Rows from block 2 of the audio encoder of a small contrastive audio-text model, named by matrix and row number. Rows with one number belong to one channel. Each number is 128 + 24 x the weight over its row's rms, rounded and kept within 0 to 255. All counts start at 0.
After each channel's rows are labels from the 100 clips, of 14976, where the channel reaches its highest value: "top examples" is what is common among them. Only what is clearly more common there than usual is listed. The data: Morse code for random letters and digits, with fading, noise and interfering tones.
# convs0: first width-11 conv (encoder.blocks.2.convs.0.weight, 192x192x11, each kernel summed), inputs 96-191
# convs1: second width-11 conv (encoder.blocks.2.convs.1.weight, 192x192x11, transposed, each kernel summed), outputs 96-191

convs0.142 [150 127 105 169 124 135 131 126 132 113 155 148 123 107 185 160 131 113 110 140 103 132 121 131 170 118 132 140  76 162 130 155 115 103 162 112 154 158 102 126 144 148 115 131 141  96 125 163  62 118 150 127 102 145 122 126 147 118 116 167 116 105 129 116 172 106 170 120 150 153 105 127 108 135 100 130 139 139 125 151 185 116 115 158 109 170 141 154 125 137 119 114 140 146 145 138]
convs1.142 [130 120 129 122 114 110 136 119  65 153 158 129 107 170 161 127 112 169 120 122 161 118 159 103 152 139  70 122 141 118 131 102 133  83 148 110 112 136 145 110  93 134 118 153 123 133 106 129 120 105 166 108 158 167 156  98 123 118 111 122 100  96 156 124 158 114 106 198  97  81 122 123 146 123 122 123 122 134 114 140 143  70 103  88 106 146 115 145 113 117 136 122 145  81 176 116]
top examples: thin (high-pass)

convs0.133 [171 112 138  89 119 172  84  82 146 138 142 108 125 125 136  89 164 146 110 122 133 103 173 134 159 144  98 112 118 132  98 132  93 147  98 108  95 154 133 152 135 171 155 164 144 148 133 120 186 137 101 129  80 137 146 135 160  99 120 139 124 121 135 119 115 124 157 137 136 146 149 123 138 150 101 146 133 154  94 132 102 160 129 111 148 160 134 122 115 152 167 106 111 124 143  93]
convs1.133 [149  82 130 131 115 127 134  90 153 145 100 165 102 120 184 143 135 135 129 104 159 131 161 111 102 111 156 106 135 137 131 144 144 168 140  87 143 117 143 131 102 133  75 180 115 122 156 138  42 113 137 111  98  91 135 131 150 110 118 115  98 121  99  98 179 119 129 135 128 151 107 163 130 131 145 156 131  84  99 112 117 120 117 141  99 136 113 154 125 120 133 130 149  98 127 113]
top examples: pink noise; muffled (low-pass)

convs0.154 [175 125 209 106 122 116 118  95  86  92 127 122 151 164 108 163 144 129 129 127 134 125 113 151  99  89 118 152 101 117 143 142 112 106  94  92 150 148 114 119 158 190 119 118 149 114 158 153 111 136 118  95 153 107 121 130 152 138 105 134 134 152 130 146 117 140  87 162 118 112 160 140 142 101 134  92 114 125 126 152 113 143 103 133 114 120 118  93 130 122 198 112 105 128  74 148]
convs1.154 [144 128 133 155 176  83  93 104 166  98 107 134 122 127 122 121 113 115 152 141 115 171 159 141 128 172 127  85  83 127 143 118  97 111 145 172 134 140  98 130 147 119  94 143 133 149 120  93 135 129 103 118 192 100 144 139 118 152 168 121 142  97 134 118 168 150 129 127 116 148  88 138 125 105 151 110  67 157 113 124 131 128 162 125 123 119 115 149 104  96 144 129 139 143 147 148]
top examples: pink noise; muffled (low-pass)

convs0.77 [110 141 130 123 153 106 161 125 136 115 158 147  92 119 116 151 112 133 106 147 140 124 128 137 118 138 128 110 113  95 105 131 150 145  83 141 198 147 100 114 108 103 131 136 112 142 130 127 128 129 103 165 103 102 153  71 126  99 137  99 127 145 130 122 129 116 171 141 110  99 117  94 110 135 180  92 216 149 119 105 101 113 112 148 113 168  73 135 158 111 138 129 112 147 106 130]
convs1.77 [137 174  97 122 108 103 119 137 143 157 116 135 147 165 154 125 119 136 184 101 135 144 138 163 130 118 131 112 104 103 130 106 120 167 121 133 121 120  78 117 122 112 147 155 154  74 125 150 130  94 122 163 150 120 150 141 157 127 170 126 121 147 127 157  92 122 142 163 141  90 127 113 175 144 119 160 107 126  97 136 181 152 106 116 122 137 130 144 166 166 129 171 132 119 113 122]
top examples: tone: high

convs0.45 [122 153 133 136  60 101 144 128 125 139 145 128 134 125 138  84 156 124 127 135 199 126 171 118 164 123 122 119  87 128 164 122 135  97 105 162 133 107 114 123 139 124 128 122 126 103  96 136 118 123 166 107 101 189  90  94 103  92 116 148 130 104 106 121 126 106 140 116 125 138 112 160 122 166 125 131  95 122 116 150 172 148 105  66 177 156 137 132 142 163  94 117 179 116 137 103]
convs1.45 [139 108 122 168 180 156 146 109 111 129 123 111 135 136 165 158 124 132 123 141 108 129 144 167 147 102  96 108 108 111 140 109 140 139 150 171 146  86 118 107  99 130 113 164 121 121 150 122 139 129 143 152 125 110 113 102 134 139 129 129 119 126 116 120 138 114  84 125 133 108 127 116 118 135 128 187 117 130 141 136 136 118 120 147 136  79 181 136 153 118 142 122  79 160 140 161]
top examples: rumble

convs0.40 [110 103 109 145 114 108 153 132 158 109 142  83 155 128 135 141 124 124 149 149  90 123 108  97 116 163  80 126 131 151 181 118 136 131 127 146 160 104 105 142 132 140 137 135 110  98  86 116 118 157 119 151 131 114 150 148 128 113 164 120 131  85  96  81 102 154  95  98 125 131 108 121 130 102  98 115 111 134 150 141 148 138 114 127 114  91 119 121  91 126 150 164 115 128 114 169]
convs1.40 [149  91 154 124 157 115 129 127 149 137 147 104 147 131 134 104 161 106 132 155 168 148 114 130  99  85 191 220 135 141 206 159 135 138 114 105 114 122  94  95 128 122 139 105 135 137 109 103 144  93 147 139 120 142  77 103 143 143 119  89 132  88 141 113 146 174  78 103 132 116 147 132 138 137 140 132 141 170 154 155  78 117 127 133 106 150  88 123 114 151 112 129 115 118 146 108]
top examples: tone: middle

convs0.105 [145 126 119 150 147 147  86 140 153 103 107 120  88 124 105 134 144  93 123 129  93 147  90 136 103 161 141 128 113 102 133 141 130 117 128 127 176 128 120 136 130  83  93 121 153 130  98  92 128 113 123 105 128 116 169 139 119  87 109 110 132 146 164 159 127 139 119 169 103 154 120 130 130 152 138 143 150 101  60  95 166 118 123 138 127 143 162 137 123 129 119  94 121 100  99 157]
convs1.105 [109 141  78 148 141 135 137 128 144 142 154 140 127 156 147  98 116 153 108 109 150 153 121 146 159  36 102 150 141 151 116 120  93 116 120 102 148 142 154 117 112 154 125  96  96 140 147 122 125 133  90 148 101 113 141 145 102 130 103 159 161 164  99 143 140 160 124  95 139 154 130 105 133 157 156 157  95 118 109 133 143 107 110 169 102  99 153  82  64 170 133 130  95  94 138 151]
top examples: tone: high

convs0.178 [101 137 114 169 140 105 142 118 115 145 112 130 147 142 134 144 143 102 136 125 144  96 149 104 187 155  92 122 164 181 107 110 111 102 150 152 149 124 119 119 136 131 178 128 131 136 114 160 131 135 155 192 131 144  90 141 140 158 131 106 198 114 135 159 138 120 135 120 161 144 162 150 154 129 115 153 105 159 146 146 128 155 123 116 165 118 117 123 101 176 129 100 140 103 154 113]
convs1.178 [ 99  64  94 156 111 131 123 150  96 131 171 128 127 129 156 150 101 161 160 154  90 120 151 136 103 138 135  77 115 120 169 119 130 160 139 104 151 127 129 119  92 158 127 185  87 143 126 155 126 142 115 112 120  96 141 104 161 138 126 142 106 106 108 149 142 100  92 132 113 117 139 124  97 143 120 119 141 187 148 110 137 152 166 115 123 116 169 127 171 129 141 133 141 135 142 126]
top examples: rumble

convs0.147 [120 131 131 132 135 142 115 150 178 132 123 129 157 127 127 111 143 107 120 143  84 126 133 113 162  91  74 113 126 139 128 111  56 122 152 138 110 118 126 114  88 110 108 152 137 139 111 123 147  86 161 159 144 105 132 164 121 114 101  98 129 132 126 145  82 171 130 155 112 101  95 124 108 108 148  89  75 118 142 124  98 127 107 116 148  90 124 108 115 153 118 158 133 125 113 107]
convs1.147 [131 112 147 147 129  57 143 117 112  99 176 115 123 130  94 112 116 156  87 136 160 112 155  89 153 142 137 151 116 105 142 123 180  65 121 120 129  89 144  88 143 138 149 104 118 122 146 129  89 141 100  86 142 156 125 183 127 123 141  70 119  94 141 119 114 127 159 164 138 114 108 127 174 133 164 148 140 162 105 140 151 132 148 100 111 105 129 105 119 155 119 131 102 134 118 139]
top examples: rumble; muffled (low-pass)

convs0.38 [122 155  85 120 152 123 110 131 104 127 147 115 145 108 115  87 151 164  96 140 111 144  95 146 173 112 133 180 147 123 114  98 135 150 140 128 118 136 131 190 158 154  83 128  82 101 110 162 117 127 119 140 176 216  96 165 180 123 106 149 143 157 159 105 150 102 158 110 135 125 121 122 125 167 128 136 156 111 112  97 142 139 107  91 125 112 145  99 117 146 155 169 178 120 156  95]
convs1.38 [146  87 125 164 102 130 110 139 144 128 152 143 122 151 140 119 115 136 143  93 108 153 149  99 182 171 165 170 110 128 155 128  83 115  95 135 107 152 103 161 115 168 123 159 135 129 133 114 101 140 140 168 117 149  66 106 100  91 137 132 134 157 120 120 135 130 125 165 143  78 118 133 137 104 137 143 163 106 120 145 124 113 130 122 123 160 134  99 134 135 139 115 138  69 116 131]
top examples: rumble

convs0.7 [118 141 109 134 115 138 124 145 106 136 104  89 103 150 105 109 110 149 100 164 124 114 135 114 120 127 154 111 192 153 183 142 128 148  88  91 144 108 158 119 109 114 146 121 139 113 118 136 113 126 132 184 172 114 140 117 115  75  97 153  98 133 125 123  82 102 137 113  84 136  90 127 157 186 118 106 131 100 173 127 149 114 125 130 118  85 129 125 147 124 121 152  99 113 133 158]
convs1.7 [124 150  48 101 156  67 161 158 131 149 150  92 165  97 115 101 113 133 118  93 167  97 115 103 132 136 116 130 156 144  88 161 143  94 138  99 102 124 104 134 207 124 135  99 111 120 126 144 163 122 116 146 126  97 115  86 136 114 136 114 114 102 141 171  94 126 147 109 156 120 173 148 101 153 192 133  91 111 108 107 162 139 127 141 131 119 123 120 146 146 154 130 155 109  94 149]
top examples: speed: fast; tone: middle; mains hum

convs0.102 [153 103 154  96 132 160  97 130 170  91 150 150 124 106 120 134  96 130 139 200 167 136  87 131 167 156 125 124 156  99 126 144  99 133 123 131 140 128 130 131 132 100 117 105 148 182 131 113 127 123 132  73 119 120 157 103 132 148 106 106 130 109 169 146 121 109 145 116 154 136 159 137 119 108  96 151 128 118 131 128 161 156  96 108 117 144 174 141 139 142 170 117 121 106 131 102]
convs1.102 [111 108 148 168 109 137 135 147 109 138 181 135 124 168 105 149 123 157 114 108 136 166 128 105 121 101  93 101 108 154  97 147 156 117 184 149  81 105 117 128 104 130  98 135  87 133 143 117 124  97  98 108 153 108 148  97 148 135 136 138 131  97 113 118 110 124 148 125 168 105 113 155 143 131 148 142 147 151 154  61 113  87  83 163 120 122 130 128  94 138 131 106 146 168 127 138]
top examples: speed: fast; tone: high

convs0.74 [107 142  98 162 140 136 130 137  88 133 118 100 105 150 121 136 132 143 121 127 170 107 123 129 130 108 117 138  86 119 123  75 110 107  95 133 158 163 171 126 139 158 137 111 120  81 174 155 106 148 153 153 117 136 167 140 159 145 131  82 169 118 105 111  95 117  99 132 140 133 140 196 137 136 111 119 146 136 109 171 115 150 119 192 181 119  90 123 121 125 111 142 135 121  93 143]
convs1.74 [117 136 127 142  77 149 135 108 152 132 119 164 146 100 130 136  96 148 150  76  40 101  80 128 137 123 124 136  88  94 133 129 143 187 116 144 150 138  93  94 116 134 107 133  88  99 150 144 163 102 101 112 138 130 142 112 141 110 156 173 154 160 148 159 120 141 124 119  66 133 120 147 119 131  96 151 123 129  99 121 126 126 166 176 103 131 131 130  90 104 126 140 104 128 144 145]
top examples: rumble; tone: low

convs0.129 [112 119 145 118  93 117 138 152  95 140  91 149  91  94 138 112 151 125 129 152 165 125 122 134 137 143 125 157  99 191 110 112 152 195  99 108 174 130 135 143 127  90 157 133 107 175 133 142  99 169 163 167 144 129 144 117 116 133 166 145 101 134 122 144 118 123 139 108 125  95 106 176 177 106 110 116 135 127  91 145 129 108 166 146 137 141 105 126 144 124 107 137 123 113 158 115]
convs1.129 [126 159 109 141 123 181 118  75 145 128 134 166 146  87 154 152 157 134 113 115 120 131 154 101 149 107 102 138 123 160 110 115 130 151 155 138 138 126 153 121 140 109  97 108 101 137 153 120 116 115 156 116 112 136 141  88 131  72  97 128 144  92 106 120 132  85  95 136 165  40  80 101 149 156  84 109 150 137  96 102 133 135 107 134 153 124 118 103 161 153 129 140 101 135 138 154]
top examples: pink noise; white noise

convs0.14 [114 149 153 128 123 101 159 117 110 149 114 119 151  96 136 137 166 137  99 119 160  90 119 139 157 146  95 159 107 159 122 131 140 113 117 133 163  94 120 139 142 100 172 141 121 164 110 180 132 130 104 170 166 114  93 126 130 138 140 131 125 105  87 111  97 146 142 112 142 135 120 120 160  93 145 104 114 151 104  96 135 135 156 101 151 126  97  94  90 148 152 155 156 144 142 120]
convs1.14 [160 176  81 147 164 155 183 144 143 132 107 142 146 145 159 130 129 112  68 155 149 116 133 127 100 162 110 112  98 135 134 117 158 168 143 116 124 150 133 129 136  99  89 118 114 130 165  92  75 140 151 134 132 140 130  99 137 128 167 104 126 155 109  96 108 153 141 141 100 120 124 125 129  98 122 143 138 111 123 121 103 115 141  91 171 152 140 147 155 116 148 132  80 147 114 123]
top examples: muffled (low-pass); pink noise

convs0.6 [108 137 115 170  87 127  94  95 148 149 104 152 140 170 120 158 138 145 158  99 103 104 169 107 122 147 118 129 141 162 133 134 108 124 105 111  95 131 154 144 109 101  87 104 127  85  94 121 152 139 148 185 165 146 136 142  99 125 151 129 144 165 130 115 132 128 159 140 118 115 126 132 138 135 148 145 145  97 159  99 163 114 115 200 123 121 122 123 138  88 149 154 164 132 107 130]
convs1.6 [110 143 154 129 141  73 114 145 163 116 118  96 149 110 107 154 128 129 192 160 107 109 160  79 149 137 166 123 110 143 173 119 113  90 103 115 140 149 163 137 144 122 146 149 175 134 103 101 136 122 101 131 123 185  91 114 131 123 174 110 142  99 145 133 106  94 153 141 169 125 140 140 127  94 151 122 164 187 118 144 134 130 121  84 123 143 160 141 123 103 136 125 112 114 105 110]
top examples: tone: middle; rumble

convs0.111 [114 120 124 168 155 127 128 131 116 159 111 158 142 149 145 115 124 132 137  80 124 107 184  97 152  92 121 162 119  90 111 161 131 137 148 135  96 134 114 139 152 157 104 213 165 153 190 123 116 130 172 138 145 104 168 113 119 115  98 128 131 166 123 134  92  90 130 133 101 173  90 137 105 104 154 107 126  99 149 145 145 143 153 113 113 105 138 115 139 145 121 109 128 143 153 100]
convs1.111 [149 129 119 127 113 130 116 123 132 131 130 132 157 126 133 135 157 151 154 148 137 144 132 149 109 150 127  97 111 152 163 139 114 113 143 137 157  74 117 108  65 105 142 115 140 108 174 120  97 130 159  91  97 167 139 114 133  84 104 130 128 106 117 131 125 101 104 103 151 100 106 128 154 105 135 113 187 165 131 104 116 109 150 147  97 129 112 107  65 133 155 110 148 104 153 105]
top examples: muffled (low-pass); rumble

convs0.28 [131 170 127 144 122 116 127 162 153 123 125 101 117  93 125 132 152 128 114 118 152 118 105 110 161 138 114 146 142 111 102 129 152 118 191 109 141 139 122 121 126 120 119 130  94 135 153 116  71 129 172 111  85  92 122 165 122 123 148 123 136 147 102 147 123 150 173 139 114 122 129 176 115 102 118 130 133 107 160 160 155 137 140 135 150 122  74 158 117 115 104 146 106 137 110 136]
convs1.28 [132  79 142  97 106 130 136 127 107 120 121 112 106  85 133 108 112 125 115 115 127 129 129 128 152  96 101 106 141 127 124 135 142 109 141 137 122  82 147 149  87 163 132 158 110 153 115 135 153  66 148 145 154 155 111  84 115 123 110  98 152 138  99 120 124  90 138 112 166  62  91 123 131 146 130 144 135 153 137 142 147 155 167 120 121 148 124 118 103 128 105 133 138 106 110 132]
top examples: rumble

convs0.145 [137 127 142  75 154 129 123 143 129  99 121 128  96 139 156 154 157 111  98 104 120 107 132 144 116 139 133  89  97 101 136 146 124 114 146 126 126 163 162 161 165 109 119 106 134 123 141 169 133 117 121 116 120  86 107 106 128 122 145 141 124  96 123 131  98 127 113 164 154 135 133 117 161  84 124 125  94 137 116 139 102 142 155  77 131 126 113  98 183 127 140 164  88 105 146 101]
convs1.145 [132 127 139 157 172 133 126 134 140 166 170 145 124 132 129  97 131 126  94 133 199 105 118 139 124 175 108 118 104 132 126 116 132 143 132  79 114  96 159 122 127 112 160 112 138 158 128 101 122 126 145 143 110 122 139 163 129  92 159 122 114 126 130  89 170  69  80 116 153 122 136 124 152 128 141  95 171 138 117 147 151 135 100 141 127  91 115 114 126 123 114 133 164 119 147 128]
top examples: muffled (low-pass); thin (high-pass)

convs0.29 [150 108 136 153 143 126 131 136 153 113 109 175 141  92 123 130 113  86 113 110 159 172 116 124 103 143 117 121  96 112 143 103 151 143 138 123  93 121 141 129 111 139 123 126 128 105 102 107  96 134  91 118 143 128 126 156 102 125 154 138  93 126 152 129 136 159 135 141 162  91 138 132 157 132  68 107 155 105 145 123 108 109 114 110 131 124 112  85 119  91 125 151  92 168 138 167]
convs1.29 [141 138  97 155  87 148  98 124 144  94 103 148  97 162 124 115 112 146 112 125 157 124 122  89 134 140  96  98 120 100 118  83 112  91 112 131 114 115 130 111 108 151 126  94 127 101 105 109 110 138 185 127 155 145 129 132 133 115 156 111 124 120 150  71 139 123 150 124 158  97  67 119 108 165 151 101 114 128 150 148 133 140 146 143 122 136 158 132 105 174  83 152 162 157 120 147]
top examples: tone: high; rumble; muffled (low-pass)

convs0.19 [115 137 108 160 123 123 135  99 134 118 129  95 131 175 133  87 172 117 133 130 217  81 170 116 131 147 133 117 105 130 114 143 118 164 140 122 144 167 119 138 134 129 156  93 106 131 110 153 160 161 147 113 180 179 135 126 133 110 138 132 106 111 139 122 121 115 127 130 165 144 160 153 177 139 141 109 122 140 126 132 193 167 145 142 131  99  98 126 144 169 112 136 139 150 100  99]
convs1.19 [ 99 145 101 138 121 146 125 104 132 131 116 153 142 114 158 203  80 120 119 174  76 125 101 136 158 113  97 147 115 138 162 133 115 161 112 149 137 100 113 105 108 114  92 117 155 126 100 108 109 155 135 162 155 131 157 125 146 151 126 119 134 146 115 142 166 174 129 100 150 138 119 113 107 100  81 177 168 129 112 118 140 142 150 106 149 111 128 140 171 152 147 129 113 135 126 134]
top examples: pink noise

convs0.158 [108 135 115 128 125 126  99 117 151 127 120 133 107 119 132  94 150 117 140 158 125 100 117  95 109 108 122 123 180 167 116 154 123 119 136 149 120 157 136 155 121 148 177 144 122 157 139 125 140 140  92  92 122 143 145 122 164 119 104 140 131 132 117 109 109  91 145  95 140  81  93 135 188  72 115 111 146 199  69 130 146 139 113 139 101 211 152 134 127 133 138 110 159 158  94 134]
convs1.158 [133 137 121 114 164 147 111 131 142 165  86 117 115 158 160 171 126 110 118 149 125 148 102 150 104 132  96 144  87 120 174  69 127 140 131  93 145 138 128 145  93 116 112 105 118 129 130 135  58 132 124 113 142 136 122 148 117 170 129 128 140 130 129 116 123  77 111 133 119 136 140 118 135 148 153 139 129  63 104 132 125 151 133 120 104 142 125 132 146 141  97 134 132 114  98 130]
top examples: pink noise; white noise

convs0.39 [106 104  96 141 124 113 116 141 102 129 121  56 134  89  94 164 103 118 119 151  92 176 107 124 138 108 129 116  98 125 133 121 163 161 141 143  93 117 118 127 119 111 121 102 126 115  69 115 125 159 119 138 136 134 174 152 134 128 114 158 104 122 177 142 163 132 124  95 168  83  98  99  90 150 119 128 144 159 141 126 108  98 117 116 103 168 123 172 123 146 111 158 135 126 140 144]
convs1.39 [116 137 163 149 105 147 154 112 140 113 106 122 126 141  92 137 114 117 116 133 146 170 121 120 112  94 162  73 112 111 123 114 118 111 145 102  85 127 118 105 152 150 116 124 140 126  32 143 198 164 159 135 148 123 154 124 136 122 122 142 132 141 171 143 104 126 129  99 101 109 138 119 118 154 148 139 109 122 118 149  73 152 169 112 125 145 134 133 145 137 155 138 129 117 131 130]
top examples: mains hum; tone: low; reverberation

convs0.162 [102 126 120  97 155 136 126 113 106 122 118 101 133 147 104 155 106 107  93 148 151 144 125  98 142 120 124 124 148 114 172 108 148 133 138 144 105 105 183 104 169  99  96 116 128 122 142 120  94 158 117 118 110 112 117 123  99 115 134  68 125 101 174 139 124 120 124 127 127 126 106 118 155 135 122  98 128 146 123  97 119 117  96 126 113 142  77 138 162 178 116 166 135  89 134 114]
convs1.162 [135 146 102 136 119 161 119 138 122 128 158 136 128  98 110 129 125 145  97 129 141 106 117 122 138 123 160 122 120  97 174 144 152 117 140 139  98 132 102 107 142  79 173 106 135 144 163 114 185 140 130 114 116 155 157 153 126 127 126 175 144 157 114 176  79 124 108 133 147 135 116 119  98 115  85 113 104 137 153 131  95 188 132 119 136 135 125 126 115 134  91 146 176 102 142 133]
top examples: mains hum; tone: low

convs0.146 [126 144 113 126 112 139 116 164 105 102 154 149  88 105 143 101 118 135 123 111 114 136 113 122 144 125 128  99 156  99 108 155 113  86 118  91 105 154 154 147 159 135 179 127 109 146 112 116 178  95 158 124  89 165 111 100 130 134  86 118 145  89 112 157 136 130  96 126 126 146 146  74 136  93 121 162 187 114 187 146 120 141 144 115 152 130 109 119  98  81  85 149 152 112 200  94]
convs1.146 [111 152 120 117 117 120 102 105 134 159 138 140 108 108 154  96 120 119 153 120 111 160 142 144 126  88 117 162 164 112 152 111 177 145 108 186 140 144 148 136  60 120 109 115 185 180 171 160 105 160 135 107 137 153 116  92 131 149 104 105 127 125 134 118 129  86 103  96 132 144 113  81 135 152 124 123 142 107 114 130 138 130 103 163  99 153 130 111 154 140 144  90 104 110 135 114]
top examples: interfering tone

convs0.128 [145 170  67 123 143 132  80 139 146 106 118  97 116 101  75 103  94 158 155  86 105 154 101 113 122 140 137 128 155 152 143 143 121 114  97 141 168 119 103 169 138 133 164 125 154 124 144 122 139  95 116  85 116 136 113 134  77  98 108  74  86 110 131 132  83 169 107 129 102 116 122 172 143 127 111 102 108 129 148 123 134 123 108 147 144 123  91 170  91 139 128  93 133 110 138 142]
convs1.128 [141 156 131 107 130 101 142 146 100 158 136 121 102 156  90 135 113 124 127 111 121 101 115 173 131 133 129 128 127 123 117 122 150 122 152 179 119 166 132 120 103 107  80 174  92 102 142  97  87 102 136 141 131  97 130 143 139 127 156 160 145  90 128 115 106 162  92 145 110 154 151 126 156 133 101 181 122 122 142 110 121 139 135 123 138 125 136 135 112 149 148 120 116 127 113 155]
top examples: speed: fast; tone: low; rumble

convs0.165 [ 98 119 142 122 122 107 118 176 145 110 116 130 127 129 149 150 133 113 142 107 142 148 182 152 168 144 119 147  95 168 114 135 153  96 120 125 131 116 150 115 106 150 152 118 136 130 131 107  84 131 110 121 122 128  92 116 129 109 118 128 124 112 127 137 121  92 169 142 113  95  97 128 126 140 117  73 153  92 150 172 100  96 118 174 134 148 129 106 150  84 129 157 130  88 161 129]
convs1.165 [126  69 127 135 165 128 128 127 107 129 160 123 104 128 146 157 128 155 175 113 126 103 123 143 155 156 111 171  97 123 111 103 141  87 150 127 122 132 138 139  88 167  91 152  93 137 134 141 138  98 132 111 174 150 131  84 146 103 148 121 167 148 135 111 144 115 111 123 104  81 121 156 114 135 119 173 129 126 162  96 166 141 145 128 131 125 110 133 129 137 140 135 135 128 109 159]
top examples: muffled (low-pass)

convs0.126 [114 116 102 168 147 111 144 144 121 115 129 131 135 138 118  82 133 126 102 167 111 148 165 105 122 152 106 121 126  78 182  83 114 108 153 129 131 150 123 106 161 158 137 137 123 164 107 116 119  87 123 139 100  72 157  89 125 130 150 136 135 124 140 177 119 130 161 117  96 130 157 126 130  77 161 105 102 125 126 132 144  85 114 144 164 141 155 112 118 143 122 134 140 112 123 149]
convs1.126 [139  71 159 113 151  92 117 151 112 123 138 130 111 113 125 148 119 136 131 168 174 108 125 136 126 112 102 125 133 132 132 138 160 113 118  84 142  93 132 150  64  95 137  95 162 133 123 134 162 123 105 105 143  97 129 153  96 155 116 117 140 129 101  99  92 125 101 134 128 140 124 151 148  89 111 129 157 153 153 164 117 167  97 139 131 164 141  95 142 109 140 118 164  92  98 129]
top examples: speed: fast

convs0.136 [159 156  97 166  97 122 145  99 130 128  87 140 103 125 144  72 128 118 137 151 119 146 104 141 105 113  97  98 114  91 169 110 117 116 115  98 100 127 142 144 107 123 129 171 109  66 150 124 107 147 133 149 126 108 180 107 144  96 154 103 102 118  88 119 130 121 120 152 106 114 125 147 111 122 102 100 154 131 117 105 119 135 132 133 107 177 132 127 103 134 190 142 113  90  92 112]
convs1.136 [140 128 116 114 133 134 104 134 101 132 102 149 113  87 106 101  95 119 147 175 172 138 128 127 148 106 126 144  79 107  91 104 138 115 164 106 125 136  86 141 147 139  81 120 148 104 143 122 159  83 130 142 154 124 156 133 118 155  96 163 149 141 132  82 139 120 149 160 157 125 109 110 126 151 158 145  60 126 157 154 102 127 162 139 122  84 129 112 116 148 135 165 143 142 132 133]
top examples: tone: low; speed: fast

convs0.33 [160 133 154 162 131 103 125 120 153 128 101 121 103 146 117  88 123 136 176 167 136 163 139 142 126 160 121 142 134 101 120 120 108  98 130 128 142 103 149 124 111  82 169 103 103 126  91 179 129 107 112 157 144 157 112 133 158  92 161 144  69  91 134 126 147 151 176 147 132 132 140 172 161 180 121 137 140  97 122 129 108 150 133 135 136 110 163 152 117 130 131 160 137 142 113 107]
convs1.33 [118 110 146  81 124  70 126 122 169 106 143 122 141  97 170 110 149 149 143 159 142 122 144  77  97 132 131 155 111 126 141  83  79  80 118 120 106 157 121 134 110 138 111  48 145  86 129 109  99  93 133 143 113 124 134 138 115  83 101  78 125 116 135 144 154 133 137 143 121 131 158 148 116 110 130 135  90  96 115 146 138 132 120 150 105 137 124 106 126 122 133 126 116  74 115 127]
top examples: tone: low

convs0.80 [112 198 160 116 116 161 144 132 171 130 163 147 104 110 111 109 105 119 175  98 111 125 128  99 105 165 130 113 131 122 148 143 127 135 168 133 121 113 106 139 123 110  83 116 103 139 146 156  83 135 122 122 103 148 111 112 128  89 119 122 145 147 136 136 128 166 120 133 118 148 108 163  94 194 125 154 161 135 162 117 113 142 117 110 121 119 127 131 140 112 117 155 107 130 135 112]
convs1.80 [ 97 102 121 109  79 101 110  99  78 109 139 115 136 142 148 169  93 169 158  97 135 111 128 130 121 122 166  69 140 133 140  97 150 163 108 117 129 157 147 120 108 107  95 154 142 135 183 101 150 118 161 142 134 125 101 186 104 140 103 155 141 116 106 110 139  83 130 168 116 114 129 122 148 133 138 174 154 106 105 126 159 103 147 161  92 121  97 146 183 130 134  88 169 102 125 119]
top examples: thin (high-pass); rumble

convs0.79 [129 135 137 144 173 131 131 156  75 148 139 117 118 134 128 145  85 123 126 140 189 118 143 114 114 104 143  91  89 120 120 161 126 117 127 133 113 152 135 137 158 150 145  91 114 112 117 119 135 156 168 101 155 131 142 132 131 150 124 135 144 128  89 128 121 122 116 108 163 114 134 135 174 138 126 139 116 156 129 149 155 152 144 136 118 171 152 127 111  92 151  95  80  84 118 113]
convs1.79 [141 134 126 161 121 141  95 133 125 114 135 116 149 160 117 159 126 145 119 101 138 140 116 123 140 147  96 129 108 131 113 143  73  86 155 162 171 115 133 129  97 138 118 119 117 131 127 135 153 134 105 142 110 124 143 142 121 111 129 121 121 156 140 148 130 175 136 129 121 103 170 113 151 105  81  94 177 132 122 183 128 147 134 132 141 109 128 126 122 122 115 162 107 158 128 136]
top examples: tone: low

convs0.173 [ 89 111 134 131 176 132 141 120 133 141 125 122  89 103 158 132 117 130 127 146 160 144 120 122 106 145 127 109 111 152 112 150 120 113 131 135 137 139 133 135 144 129 111 117 140 143 118 103  68 110 162 136 126 134 109 120 105 137 124 149 172 166 152 132 116 135 135 144 109 153 166 133 131 144 140 131 155 176 177 164 132 133 157 127 148 138  71  99 119 129  89 125 124  77 156 134]
convs1.173 [137  81 130 143 158 132 137 141 113 125 140 125  89 134 131 134 128 147 129 110 103 130 139  98 153  94 113 119 138 164  82 104 162 150 163 136 127 106 152 105  94 111 129 139 138 165 147 130 134 119 189 179 160 122 147 142 158 134  97 108 121  94 139 147 105  91 117 139 110 111 182 130 139 134 119 119 160 121 140 112 142  91 139 129  75 138 113 150 142 156 113 112 184  73 118 135]
top examples: thin (high-pass)